python train.py --n_mels=64 --encoder_bias="none" --encoder_parallel_block=true --encoder_moe="expert_choice" --fusion_encoder_norm="layernorm" --fusion_encoder_inner_norm=false --fusion_encoder_moe="top_k" --fusion_encoder_experts_per_token=2 --beta2=0.999 --decay_fraction=0.4
Rows from block 4 of the fusion encoder of a small audio-text matching model, named by matrix and row number. Rows with one number belong to one neuron. Each number is 128 + 24 x the weight over its row's rms, rounded and kept within 0 to 255. All counts start at 0. Numbers have three digits each.
Before each neuron's rows are labels from the 100 texts, of 14848, where the neuron reaches its highest value: "tokens" is the input token at the peak. Only what is clearly more common there than usual is listed. The data: simulated sounds of rotating machines with and without faults.
# fc1: MLP up (fusion_encoder.blocks.4.mlp.fc1.weight, 1024x256), inputs 172-255
# fc2: MLP down (fusion_encoder.blocks.4.mlp.fc2.weight, 256x1024, transposed), outputs 172-255

tokens: "fault"; "compressor"; "speeding"; "no"
fc1.335:144081090127107115132093118159100134089110131157106096137136126100168150085175130165137143170129152119128158128124161164127141105104122131132071097132111099099081111133098138134159138149123153092172158111124137122128149128148146107093138104136119142119
fc2.335:119144114126109131120180130139126124163078138147103142112142147149135100140200110100085119119132162106106096134129127145116096116159136070162108120128147101125109117178099109115152165129141121112140122121149101078138118120133155138148110086118130169168

tokens: "<end>"; "air"; "fault"
fc1.355:121109137129120125124080154105105099080124097146153187084161150116124117156144127136162149118126150126165127097130168157159087140082107122128096135148112141143140148128104153161094107150121147180142161097127091126115100154111154148089135150136115134182
fc2.355:133164136129136138170139062092125146118133103150141121148135115134102143140134140140136166116174109171083125162127079060118127209143136121100175129101067096125135128142139103128098128137067147127139182126140137174116147100157145106145117119127148145118

tokens: "slowing"; "and"; "leak"; "speeding"
fc1.416:099149138121108136103167101116089129133166102137153147087138078107129121176124102117106103089139158125105156110175131114138100125102105132146130101084123169101064111140151135142115171039151155096114136166142114106177116116110136155138152126120121113173
fc2.416:136136100123111148108164122191135129167114142149107107117173171137147116140170102102140143100101165083158111112087136131099101100147147103144114107184168132091115106145106153125159128148114145112174130126136152100149120113092171104110091115114113163135

tokens: "slowing"; "speeding"; "room"; "down"
fc1.208:079115132140112129133190141160093116135131147119138188112155105155121146154104093166106108144086123151100141095207139117132136078138156179150101120096123128110142115135121108080107150099124132120182175149140084118193119179118120129125175141109129103139
fc2.208:124121104155153129116139160159147113130087137119107164100134173148151107136107144122104125128147126071121123106135075146105140070147153078143131140180168125106126129168115124100140134148140143113107092155161132122131150131113143138090158114120140153111

tokens: "fault"; "speed"; "gearbox"
fc1.514:166139089149143133113132129098099146071121118127171092093168144136133183130111110138131132128112126133182144141064115141093131133102127142127083132146100119107092103117111117138144109196129164088166138086135111103128123132122131099077092121153124127120
fc2.514:132138094116103170100151130138130113140112133128116168125119161149145116151140124110121136115132116083124137117107116116138150129128173166141133115109110143118125121183104124135151161116151132153146115126113101126122125143103148147093139131095083142140

tokens: "piston"; "slow"; "speed"
fc1.588:104141119159136117112131142149140117115141199160137110132148142129158146099155112126107126102136123106102178094158135116146124136146156064120108119147147122131148087152123151095167110122118145143138101129186154167091131116132142108079141090113086141098
fc2.588:184130101136114129116167090115106159149079132147109139099134156154151127166189147122127128109136164110157113176133126143096108129145152103164092120114130144113088113151063132113148154128137102103135122148135160101118153131124114158136084113103120139152

tokens: ","; "slowing"; "engine"
fc1.554:097114098128158113098139112089109139099149150113132123106144150072148112121116148167131123137106129154109145129121146165131115114120106137153182094132119088135105191093098143138136114090146151123111090121167137095119092097124126151123112142114073132098
fc2.554:122132102146149122170117144125102121157129124134090183131156152148102076140147107173077091124140153144106132097119154133159123103104124102140110091097144132150132148163148155135159133111151147143134071134156079121185161135171115117161122112167107156144

tokens: "in"; "a"; "noise"
fc1.348:127126141153124178137171116110127129134140127150105174065114120133161147112138111089147082089131145130115116187114161153130124107118142141128112087162148129109098113108104101115135093139110123110140135134162105119121098122111156121110109129129150098149
fc2.348:148122129135112147112169161154129140154137175112118129130154186129155108136146122080091193132119142082141112114135117120128088140151143108163115153116122112104129109161112126151141132177140132134144134150105111084109163091125133108136089116086110150126

tokens: "in"; "reverberant"; "slow"
fc1.41:156157150125129157175127119122137121113146146143113105132158107160185144131115117156147131110132143087131150168086119111123157168146121113152109118127089146106110111156125152110146140162061094119148126179166160116121129134129148087116109108115161148074
fc2.41:145121141104093086146109110130138107145143090108147174128101108111139157131142158100141145134092129135159109138110137123090139144133120126069146094114100122154135120174118113116134062150089086148135130147101153121087133154122122103130142126151153116119

tokens: "-"; "medium"; "quiet"; "speed"
fc1.111:126084088142069091125127120126179158154153129127168113146158148108116137116096146097149123107157117133097154145122130124145118082123098171118116165111107122132084175079125120138124104098125150124105126110115095122070140167120089124117134177109093134111
fc2.111:099136117168119096131096173111129095148117107124117087149091116111150151133127154150086082090151111114114117071129124107113113107111173101138163140098089097134156142146130126153161146095156126113108164134131138166141109151089097153174139140125118127147

tokens: "fault"; "and"; "speeding"; "-"
fc1.86:108141135102112159139083127125107152123153148111100140108132143150134147115145117110156092139137110140115128127130162143078118119114107075109131122154087131107114126103088129152175138099091114143147164087156149144119123149104116127155115139093127129164
fc2.86:179120111114158172151115141130153143084102156127152105141137113181115114109120143121132101140148116134114124164143180149111124164110135111116154145139108125132168145196141144150116114129150095128138138127108119107085185146134130167139145074115119151137

tokens: "electric"; "motor"
fc1.734:148099121166149062111099144119109142129116098109113113151089140106120134168122140180109084103160145111119138138137166096158110123083162141132101144102106117102124133116144190087131118109099139094144144089110147091139134136131134106118127092105169105129
fc2.734:123103127127138080165129114116130122136098094118135148131120111115134158081154124114167110114135110123124092110098072117103144136160140102156105157180092114131110105181164129116118088158097073142144117117125158138148147137124117084155160118144152137135

tokens: "slow"; "up"; "reverberant"; "knock"
fc1.560:164123128089137127143095136132125089142149109139123126135099070150169145120119154123128196112130126134125140161129117128172109101141136182102102178120100123123104082143135107129149105120091141134109095062152118155100140135113158107119129106150118123121
fc2.560:104132169123127125126127158148095110136148135130152111102091121158122155133127134148126054109120116187100110171155133117102111081108136141093149130092114157118102106158176133122118157121138112102132115133119128118161104118064106117113143138131131125134

tokens: "down"; "no"; "electric"; "up"
fc1.502:162098115112101095124171151143106116148107164173172133188182118146163116161155173169145142111154158207124137102153102181131151120125104137131098133153163068114091093096092104120083140125129110146151147131133105104126142143147187129104171120105124150119
fc2.502:122088116150138171101155127132140088151129119141121123126132167148144072141174137123106136125109091077137118080097142168124107084180128139139119140147200139107104114171109110093147179147117102125117133160141130111141133093127139147157101154172124158107

tokens: "slow"; "slowing"; "up"; "motor"
fc1.440:128120109173125167126113154176126112139113129137119128178147092139118143148102135153085161148152131131140170118183111114169140096136169142148153122053176086121137132108135127113065146123103155110130157154134115102154146148122135127118123126129109151150
fc2.440:122132089112104159158144157126092119149123175150139110116147169132154102180143129100110089094162153131119142100104149168134120111141151110133098105138163174140125112147137128122141136122150133121136127125140099091187100127108146155109115130124103164152

tokens: "knock"; "speed"
fc1.551:106130156139106088086115142151088118113135123180115135119148166157142133107119120121136161178074107115122113167162153152146132145147137133120127140118107117123099163086114073156127160145154171115146127107140118123104119117084117150163093132085108138158
fc2.551:119148138118142120116141129148149113146106102119113134120114115104159114124138137168121088156149136088127114128134103125126142201134152089127124150091082126128156127177155094157082131156119102173141124155057130116126142095151147133135123152107159123129

tokens: "slowing"; "thin"
fc1.317:134112163132116123155105172136149130152097172156137136111140105109138152118101121122145115080081142114143109113068150130169146136118135095173122107142113151117087134113106119148123093119146147149145155146140161112131109167158157117107146171154157150103
fc2.317:151082149145156122142109144156158068109149093126131133075137099123127160127105098110141137156163156116139109112131108151121146106123135154138118106149126077133182117139145118141119088117110158143135100128139110156127133134147076092113130147163116129119

tokens: "fault"; "quiet"; "-"
fc1.493:169094113100099157084128178115133155127142144139171156124100132087101119097124104118098133176147108188162161092125129164167133093089099115095114108116115091128107112124140118147109122115094185148075159109097141141130121147110127110126143140109147107168
fc2.493:149132152114145093181126129121164112139142088141160160114111116106105178110144133113135119123125114111103142149123138120129145172119134146115144116090097095122145141143126138129093091189081131172117140097103174144102114137130152085122145079141175117101

tokens: "slow"; "knock"; "in"
fc1.309:104111143107128170107080125176123120112151109146135133156163146161147115090117163125164127118146133100112108133086140118130151132119106111124103131162090105146134124100169134135113100126129111149142129127140121114112168120130160115128130137102120109153
fc2.309:152132152119133061160128138146130132159123091141096143091137115107152142142139107103177129124094135131153103134126133106091137187120119156087148133111096137140138125131128147132143106131076091112150145165096149182093134154131117112144151125168154133094

tokens: "piston"; "no"; "slowing"; "a"
fc1.79:127092156105142121096130111139137123113150110153126147146115108118182175098102159157125125128136141106115118151083144149113111176139142135145106138132129137123130114132093140073160137156101096145160110135170101100115110106119136108125105103110130108089
fc2.79:161127153125104086153114128142125104167154092133129163122105105112173146121154147097127124100097156111164115123108137155086138146125140159102133092122107112109106118162116154106127113165101102131141141127119123169100164147107136094107146123128169095103

tokens: "air"
fc1.532:119124141085132115126120143124148159126176118120136117096112097158174153102111118171121136110135155190172178103143091121121110128106108117151105148076149093114156188109110110106112125059119157119129163119141114140109080139124115136144163091074146159130
fc2.532:107135083093114147167124153086126150116143144141157128173119113092097148095139149095085126124161127118102102107124109081126129128141134144112136132149129055140135154177124122144132100120099138123138122100136133134125125161147136160168128103126121135091

tokens: "piston"; "speed"; "and"
fc1.336:139155097146136153091082141146122153114134111159090111105081186094127127131148107130151115102075120081157142110119143113157117144136124137132158118127131143108142106120112150116141138160163110100129117130134131151112112156124128151101128110120140137114
fc2.336:168116100131149106148162107118115172178106120148129110096181169156154110154187118116098163093153150081137130129129114129119129174158138114167126119127132142149120105138098112144132166146131101117162128133129159095125136107101136130156108117131114131102

tokens: "slowing"; "speeding"
fc1.457:119093090095101163128120131103103080163136147122147147130177106128130102124140124133108148141158148141107106145123095125088142063108105145121106105128096119107070074120113127098144146115140186086135153136099104094150140159129130124146141150137110130172
fc2.457:133121144127127138131148168152135162132118135146083141118156156096159114165159143119128109086120143097137126110123158167141115108118147102134117070177182136125112116126123158149144147152122127110145095103157151086150126116096179113104113111123125145151

tokens: "piston"; "slowing"; "no"
fc1.510:172115144106181155160118109107114129131148137151153144123089125131187178088130164160151123131134124097129131137075125141096131149136171137140146147146128143130099147132111117107111123153112134134145111137149149110098097120148147085126119138135145113079
fc2.510:155136139117073106180105135158125123117163091160125160082144130112146152184160132121140159119084153089164109151106107134133122136122191123103094124125153123114098098143147150110115112169129103124139116121113132140096115157077119100117131119113165110123

tokens: "quiet"; "slowing"
fc1.548:169098130116112137149118100083140151140126135143106137146087095106128189107122157141127096142124116150118118111143125151132151119114115159139147135119127185105102120071115119161147138105170140159106117134098113150165102150092133106122159167124163178166
fc2.548:130103139124077100124134125167153117122141129173116123133177127145183114140128096099146143108099105163144139129098147122124076165141139102110151148099113089118105123158111115106116102183095109119111123133138109123139159126143151100140156104120157134150

tokens: "speed"; "up"
fc1.289:166092092136105169108090148177105148157119174141149125127173150116119167078133142135145161157131146142107153094157136184112160104104148153152094107161161085124141105103113116112105148168125142125163132106172126104118112118161162118085138143117146129114
fc2.289:115146096135109144125155140141110153170102168144124135106145128141144100155171130093113142110142152110114108116130118135099119090168153106153088115131148131125076124142099121121153190148137122099123133141137114090189124143131128159150091102095111146189

tokens: "slow"; "up"; "motor"
fc1.636:117101127141135128118148151096117135166129108123124154134112096112081138151135110135122113120167093124102134103143115106128075073119141141152177151107155131121156144123181095101118143094116155094088158153138138134138075158123109157145160168107112128133
fc2.636:125155120123094141137135143170143116167142141147091118111141144143160105159165113104120159096131161126117099123101161176115122107172145082129097078161180112114101100171117133107155131174115114122138093126160127120147126135131153120138104114091122163159

tokens: "speed"; "slowing"
fc1.296:126096126158127155103147131167122131154125113150126098151120150143129113144116113204097122064132148148137127143109101132113150127096101106146132078111195120151124126086069106132163141112126122118104132114098090139170143141159162087117115109121091156106
fc2.296:126141109118138118115119119148154123149135135128141141123121150154125103135141108120067111139176095117078139095118146121099103121144110094135091139130133089132114138179097103109146140137161160115094123144130122116147130101141118129162127117116119147137

tokens: "<end>"; "-"; "air"; "medium"
fc1.142:132074178115086104117116112143148175113120135111116135137177143098112152119111100114160123120161123132117127150191144159148148182128102122138167057125114109095126139118105133146151140099130107124086104106136142097153134143140130137102140156130166109104
fc2.142:166163144150097124146106154156082097147126116109127146139126131143130137163113134150139168109097126132107173126113107122131146175120134161119132156160135149165135098161130114116074111117146073120118120162120146105066157149155083143148112129113130157111

tokens: "slowing"; "up"; "leak"; "knock"
fc1.611:146133167106126134115122145073144129153147128159141088137171107175206130153125112100137105121135168177169112137142127104124140088132125138133127113089114131118152137120120123167144143113133162125171117139108128094129136087102130157159142135107104123139
fc2.611:149155142111120109121153138162104110154107130154062141117149161141134110147141102107138156124136141109131082140111135140130099128155146089156141089148157136116138118156111141099117134122091107097168130149108095118143134165113142111150123090155131121117

tokens: "thin"; "slow"; "in"
fc1.161:140184135123129147132164148111088140105135115178146165126153109149174125122120111087118158134155136095138152137128168104131133113109122127074125134131155138102143141103124105093104138100142165142080128135114134156116123105117138074139097137142129114142
fc2.161:162155158097165165101136176097138119144150111131116141155100146129092129157146155103127147101123113150093111130095142104162121146106131113153183149086105120089102106129161167103133105151155132128116146104109161159099133185151162128129132154107142095109

tokens: "knock"; "speed"; "slow"
fc1.376:136117151183166111109112153112161101124132118130151163151138133172151130151105127099153156146126106117115184135138141134120110145144133129135100094125119140105123098119120073125065101142136139129144150141146083131103085109140164170080123132117119106144
fc2.376:140117088117113111193145129114127115122137107106134088177116081133125101110105113163129100114108094163107144122160126112121146171105121145092132146153136126157142143135154178112132094170096120111098137102155127150156104133134137064118160111115160132102

tokens: "piston"; "speed"
fc1.488:116118161097147127130116139158152062166165125178124110174145115119119121102096126185134152163107136107153127118153133096140110088122138147164103143134110094129154152158129144158103115137135125138125129139101100151105131085121116157143100144118124109149
fc2.488:149088135130126153123119092138091131100117103138169139169081134137112138133115147117059133122123108120112132136114105116121152151141120136145123115109119148147130146215127103099132151134131068118082113127122170138121125121181167121128138114145101110116

tokens: "slowing"; "quiet"; "turbine"; "speeding"
fc1.680:094161111139110124149137140097127140110116123148136143159065135128133131147103083139155112132108171103121155143149138128103084134096133128143108085119157118140176128112125129155159087110109170149110148131125116121126129103097133144134198103134169130145
fc2.680:174125132107089156133118155155138133120125168085154153122143166139121135168147095138135151137132162110116140126140167129131115060143117140115099095138133107116145094110136163112142145163113150127157108121132108082143124101053121138149115121166147120127

tokens: "speed"; "knock"; "quiet"; "slowing"
fc1.313:079116091102137145142113174164152133092078157141150164144121144136135154054135136121115128129132174149090140114128117136173146097127142090102119123125121113103146089120119127121125157111133143114156129142151139099128132120118123132169161179135133101107
fc2.313:124110143136130151115126191164118131117131140115134122116120124140090131180136141110090135135141116142103129085141172144109132128117143121158073143141188133169130137144134126118121116100147167120102132100117143142148127090146141133196138098109114141115

tokens: "slowing"; "fast"; "muffled"
fc1.140:088085144102131138127131118121109156109133135114087097109143123118144098150123144162169106088141142123149126145148150121104156193136124128162166150138111161152105106104159123104101143157146127110142150148179134067111129145129131125124127110132148098147
fc2.140:146136174137144093152092129172149112121110091142087123108126119122146152143097151149186124106111129127166130128122157120152125184136130142116155152158116146109126136123112164142096087165104080156119101123102201162105167133107111099122132112151156110088

tokens: "quiet"; "speed"; "knock"; "slowing"
fc1.153:115108114109131140129141143091144147098140138110116079149115148115090124138132129141113114123160157127074134118148127115136107127114132137128131148107121160148103144137155128096102099110131165130107128111186137139110109177132150184101168171129151135124
fc2.153:108118124138157122066126133139097139116112156097107109166124178128136133105158139138122086148137142155154144105169147148116137098122133169107154122109153139143124106079160089143121158094165188140128149169101107117155123130142112118141144168125097104135

tokens: "down"; "room"; "no"; "slowing"
fc1.58:131141154147170114120121122146119100108108111114125119131126101155139141104138110159156141083118135101142157151123160132077120156139190132148117173172174147137109139063164161120162142115150133143139130104128122094106137142090149089136114136094095136120
fc2.58:177109128119142115133113124136093133135175072150155152120167125093114134128113136141081134134093120130141122129158166151109136136124168160078118098113072104130114094150133109111149109157129117165115126105142128169096135143114115097075152151136149117130

tokens: "quiet"; "speed"; "knock"
fc1.44:130108122154116126059156115158130159133120155109162074089082102106131143134137089136113110124102116109134142130129117112170119138131121091093137144143127137150102163144118096121128143091144174083133129141122124114103104109126132145137143107131144107138
fc2.44:109179118143125162105135099114134143124113155111106109127100150143115143147187118148056149125137142120132128119133127112107118103135141127117100128121177146133082133168112141162128118110159117121110106155166125124128121129130117132146078108150100160158

tokens: "-"; "medium"
fc1.148:115177148149164168086142101179146103116136133094115136139107152115102143126128088123117136082142108099114134144152129116142141165131124121120150147193119155144158117167157123120172153091155132088108112119144173129117096101115082120127136089105109140146
fc2.148:139123097164136155096167133124128178135090184122111101120148161160119113137171141135133138123147172117106099104123140166134114116146129106140104118117138126128101096163090118130120174086182122087167119157159142072148123159137147172117096119099094148138

tokens: "air"; "piston"
fc1.606:149131130141114093153093168167125119133153114161152151116093141136113118136087147138127136121112153125119199154138178141119134126125088121131156126143111171133133156087095145150091176134125132140110135130135085113107089143110138145115116120077111116112
fc2.606:146158124133138155129133126114128157124099129145103111148104130145106135122124133125101191117156108107128126158077093120149147192106137137108162115155110146077137121213112134131155095113113075132149129114134100113104128174133138135157150076136124134133

tokens: "quiet"; "speed"; "knock"; "slowing"
fc1.69:148133123146164149173102128134072088108144125110111124120099133102150148095113112128167130115127125129149139147139153111169094119160115098107171141138114131107098111125079080103105174142128117105143127064201096148139128140135168126162147153071141132123
fc2.69:103143129137137121114115123145112125110130134117091089100113087115116099155157101124101129105165155156103150139131124161166087153130122138113122106072152119115126127130164163106171139086118113068068131162123118149110163130122090136165105127132107136108

tokens: "piston"; "no"; "slowing"; "in"
fc1.199:130105154097126115121150102147155136094143089175111118142166140116144137135124129106170113110109113120119131128099133151104152140198123132151127164147132170112135139156109149092163149132096131151146112134168116123112164108137152142135120140132167128087
fc2.199:154119150131110125166130106150157102156144091165145141104119094101148128144137130112102129105091130113156085132129145154125124187098137139110130097112098133109118098183088121113134082169092129129145129119124141160069143137085130101097165131133160132119

tokens: ","; "speeding"
fc1.529:124121103148108144127139132149116113129107176144086081115137157138140092094116117134099174180129174165120144080112137157142175105169083130111155138153145111141142109119179091124118101107155128124145148118128123135120145137123137120146122159120119147192
fc2.529:115134078152092160087131145146105127134124165130105114101140141133150107162147111118095157141115171140118147124108132168142114074140146114128089127118171123139103142129108125155151173119161122105121079096161116097199083140105168146161122116135133156136

tokens: "<end>"; "fast"; "fault"; "with"
fc1.89:148135076120130140113175097133124171152100156141095098101145169103156151122166093128151145147135168150148140154106147173134131118150072133119080133163148141101093089132103100104144120094127106121164112132157165122142120091147122109080104152117145108129
fc2.89:151081114123139141102176085095175152118140149144110124122134124143117096140195139128130142137139149107097096166135145123126099121166145067125135130125153114111115124197124117120134133132167120122134121140147080080146115122131140154126127122136120162144

tokens: "speed"; "no"; "-"; "and"
fc1.594:112161109124151119092168151131088130121154119117152134094116119123151162142098123146165119120078133124161121174160172108130122145103095109122106151147135144112109156115141105120148117130132170129126137125139145118109094138097124128086121104103116117111
fc2.594:126173113141129123127153100148127166122115123148131166101121149195138126137151135107033169157108133097130112141149097116108099123128111123118143104113091127148109125159119121132111135134163069148163110133125146111087153101143113161137105131101094184117

tokens: "quiet"; "leak"; "speed"; "slowing"
fc1.203:164154194084138115091089148133122131117142131106142070118096111194131122103130097104181113133149082140113150109127152124144127077115127110146094146141125136165105125102094100115135135103126171114099119063164102104147091101115093076168106089146133102132
fc2.203:115120160105125050142131130139174109125174103144123170131134109096132124147100141118106111091094128127138125127117117130131128193128116169109143135174118155130091156157146123121150106090101072114114126144132128134132133112120114121125137147117144125135

tokens: "in"; "no"; "piston"; "a"
fc1.628:119132113098130145076110125126106150107135074124127102165128114136149149091125154124118095146144130080119105137136157110135097128134149130138137146150159157128130146115076127143175155156131107149121158133150160163106175085120144119102102091124141100127
fc2.628:156144131126111116159130105126136138133106088140127113118162094112145153158148121092148167107141155113115113166139160127118108146106155124133156115133120124092117119187113126117121120109119110142159129091123108124096157170097110123115156115136132125140

tokens: "slow"
fc1.359:136121143147160185128151163113150132148154096097181170125108102107122146111113107125129127104126121093131138164150132093144138114123129149148118144126104132125130089148124134122140136120146186115125108174124169097149081172109126130136159119146120083158
fc2.359:133158096129124137079143125159119131152121175127092103132159143137128084162162146126121128093141155087142120117132177119140096119161161108174069120190166154106119109178102145109144135116127181101184109139126129104149128137148164165129113103127106168137

tokens: "piston"; "speed"; "quiet"
fc1.210:155136126166140080096127106127149139140137139156090132108134121087169099131125139098160125097150149121130168124136144143120130128139097146134159100165110131138087118110121165107174124134116119131117172112141160121138089144153144128121142125126164095091
fc2.210:182156133130106099171133121102139130146138103142101133111159139119151129166177144095097107086154165124124138159101131102137118113136107091124120107151104105122118089154109165097150115146137109117167116096164173103144140134111139124145110122159187141164

tokens: "in"; "a"
fc1.643:092124104124149161094141141112126126133124122080102133130140149126115142161116117065154103111130157112127121126069108091145169141119134147092144164144142159120123104113127126160132113147152111133141161137127116161150104146119107093091135092159137134119
fc2.643:163117142102092115130130111115180093152082123155139167140122186159169126135156165130129144117152126146138159140133125102127131142124130080140129132072062101105115107111114131145129148138094107128150108149139123139082146147136134117117095109129140178135

tokens: "knock"; "leak"; "in"
fc1.682:078119144151144141112115130144094126121148078114119148117105135149164116116135138101123107141116115119131158120122148113154120098147135126116162149146112105130121158139101148102103115151113141112133120114136139128106097130095133148100165127118165091120
fc2.682:124132170106072124142124119158103111154119092156100161114136131138130121139138114116114138101123165099152081115130118144106092150145140119084109104149150162083098126142115144087143106132087122121196149132149123145140144158124137105114114099147135145141

tokens: "in"; "noise"; "piston"
fc1.544:122132157075113136136124139143080162144138153164125142127109163062135110069109151109165164118179098115116165153094152151145093151143151087128134137127142135141151128120170153106124082126158147132121129162134176156132085151133119124121123126107127139133
fc2.544:145110140135075140131140122142148087174112082117144132118104158175145118134129108121114092101107135077146101146133130111125103107139151116127119092129123117119084113069072081114153123190136130117138106150101126129115147071102134092132141119150107153112

tokens: "fault"; "speed"; "turbine"; "and"
fc1.736:138148105094152112126097142111126142102114123143151110105165112123170120154083093150118107087089157139165144118129147147120123153149131182135097108172158160109090074095040116138166101130139107123142142129130086132147143119096168130122096126098145160145
fc2.736:110132131100126117114145128121167091148137102143137142122133150136153087146155163102081176118109162081102103149094101159116091153158143140147101145151141118129136132199130092120151129094121095124155133098104125129135136099156132158181100125116122134132

tokens: "thin"; "bearing"; "no"
fc1.46:161156124060148141123093142137125166136140067119136135149096125140099133136134170121125145154098107129141187134163154149140110103174131134127138159107153138156106114101090139141105123122139141147084104152099113164128111127113113099114116154125175115128
fc2.46:123117146136134094151104106116148102128120095123150137140111131126143174137068134123056109127120116130091114128156123100150139195117132134118160123141111152098153119220138141173122114120108068152085128152123111142105117100143126134166124149173126121121

tokens: "in"; "a"
fc1.741:137106163103131142132118125116112148128149091136113140098129114110137111192138173170177065126123147088152114120083165124110117150143112073169141099131141156183110100113114159162125105149105146172111176124122119154105086145113115147134138112086150116080
fc2.741:128095121144151091140100112115127129108110146140097118141149119117120114067140146153147158089140099137077129152135096129122121151110108139102174142153100103119135130172142131131111088142130099131158090156143109120103145147143157092157171138136131117091

tokens: "electric"; "grinding"; "slowing"; "room"
fc1.601:142154160131156117097081141122108110109143150136132121109079118115188123132132140130132147121132123126131128159109115121179131153125125135150139102140104111099094141078095106140138133133119096140111152097115141133147061143065127170117142141063125120106
fc2.601:117158108121129110160138083125128127116114161110134130107156159124077146136114132117114151107099131114153123097123119154135147176138145104099154158137102135082125115171126134074120088149106095150149135111139135112157132129149149123141122115183137126147

tokens: "<end>"; "speed"; "fast"
fc1.545:158128133136135111098085093176110138111147153154161098136132147110120108112118096137134158161081147088129153123119116180121120086133119137116110147170089125105168148126143131106151137137166112118171117109152141108100147103132133129083131100118105120140
fc2.545:110163124110105146117164147084095145153107127140127151083122168152154132149162131119137116118142174107120118138154129118100116104125137136129135125092118133106095138155095145134163151122132135111117165098116131095146158182118131131144100110141170129138

tokens: "knock"; "slow"; "in"; "speed"
fc1.138:100087139160150115113081154193112104119120139138131093118143140133102131139124158109142186140092115103143135118110155127159132109150145112124127122163121107132156156061180108120113070134117093117132112140142147103129140137119171140110117098108112153105
fc2.138:140130148120105118127123095140148136158125093155105142096095140159154158157147090095136076120126136135125099144099159129103085101102153118106107127154124124116128139125080189095170169122120138117147134094130151119185116165085157089107114116118164126129

tokens: "speed"; "and"; "fault"
fc1.725:150113119135105100119077144154067120121102153158126079148162119143142146131115129160142131132109167136174166128104116167101095136118128129127079115135121098130097135115124127139155073143167106085127146147113087144108131156111163117112100118102116121095
fc2.725:121124138133141144112154109155187091157136129156136115091156158128137107158162114142100146110108152098146145138108104144108110085176154135128136134101148102145136100211095142091163128149138103120107096107135099116126127122142113125169100137158131135135

tokens: "quiet"; "leak"; "speed"; "slowing"
fc1.513:143112102133120118143118150104102133146140165130144114106112157139096115107113147132109150158146119179117122104121113088143161120113112113126156129132138097173131152089159118113141117101145112126121141142124105127116160123133120145176122099094093161120
fc2.513:106161107121128148115118147151104168126127174131129124121123155121133108130136122131095091117146141129115114121124121157120087111146149105151080123119178126157108120157130168129159157098149138075141084093170134098164100115135130135170070096164115153136

tokens: "fault"
fc1.39:129091144166097078100119138108085114154117135126132149104113129130124105097136147110115121153145138120145153146167104156156136132092136152139112152134136125085160157077132113129094149134095174169079140092093116144164121138093120123117155138104132089131
fc2.39:125100148116144094154093125137148079118152119177136164139130128088129155124090140088125152138125125128077126147138142114150139159130117137100170113084099071109132136126133127133133111186134104137140120129116143162115174140123119118119147103133173136080

tokens: "in"; "slow"; "knock"; "reverberant"
fc1.431:103104166129142128145106134146096078131143128135111095155142152135143123115123127123137182115076117097151065110107159128128154134133159113094140136184130130092127119141129091100120091152104123154128123118162155132135142091120147131111120077108127173093
fc2.431:144098172129100083152138143131125123158128082159135127130124118148171160170147110121135155118140105120155126111118124086119103185122148119128164130136099088136120130160120122121122153154084085100155124112112136133072131142092147146146130131116201129126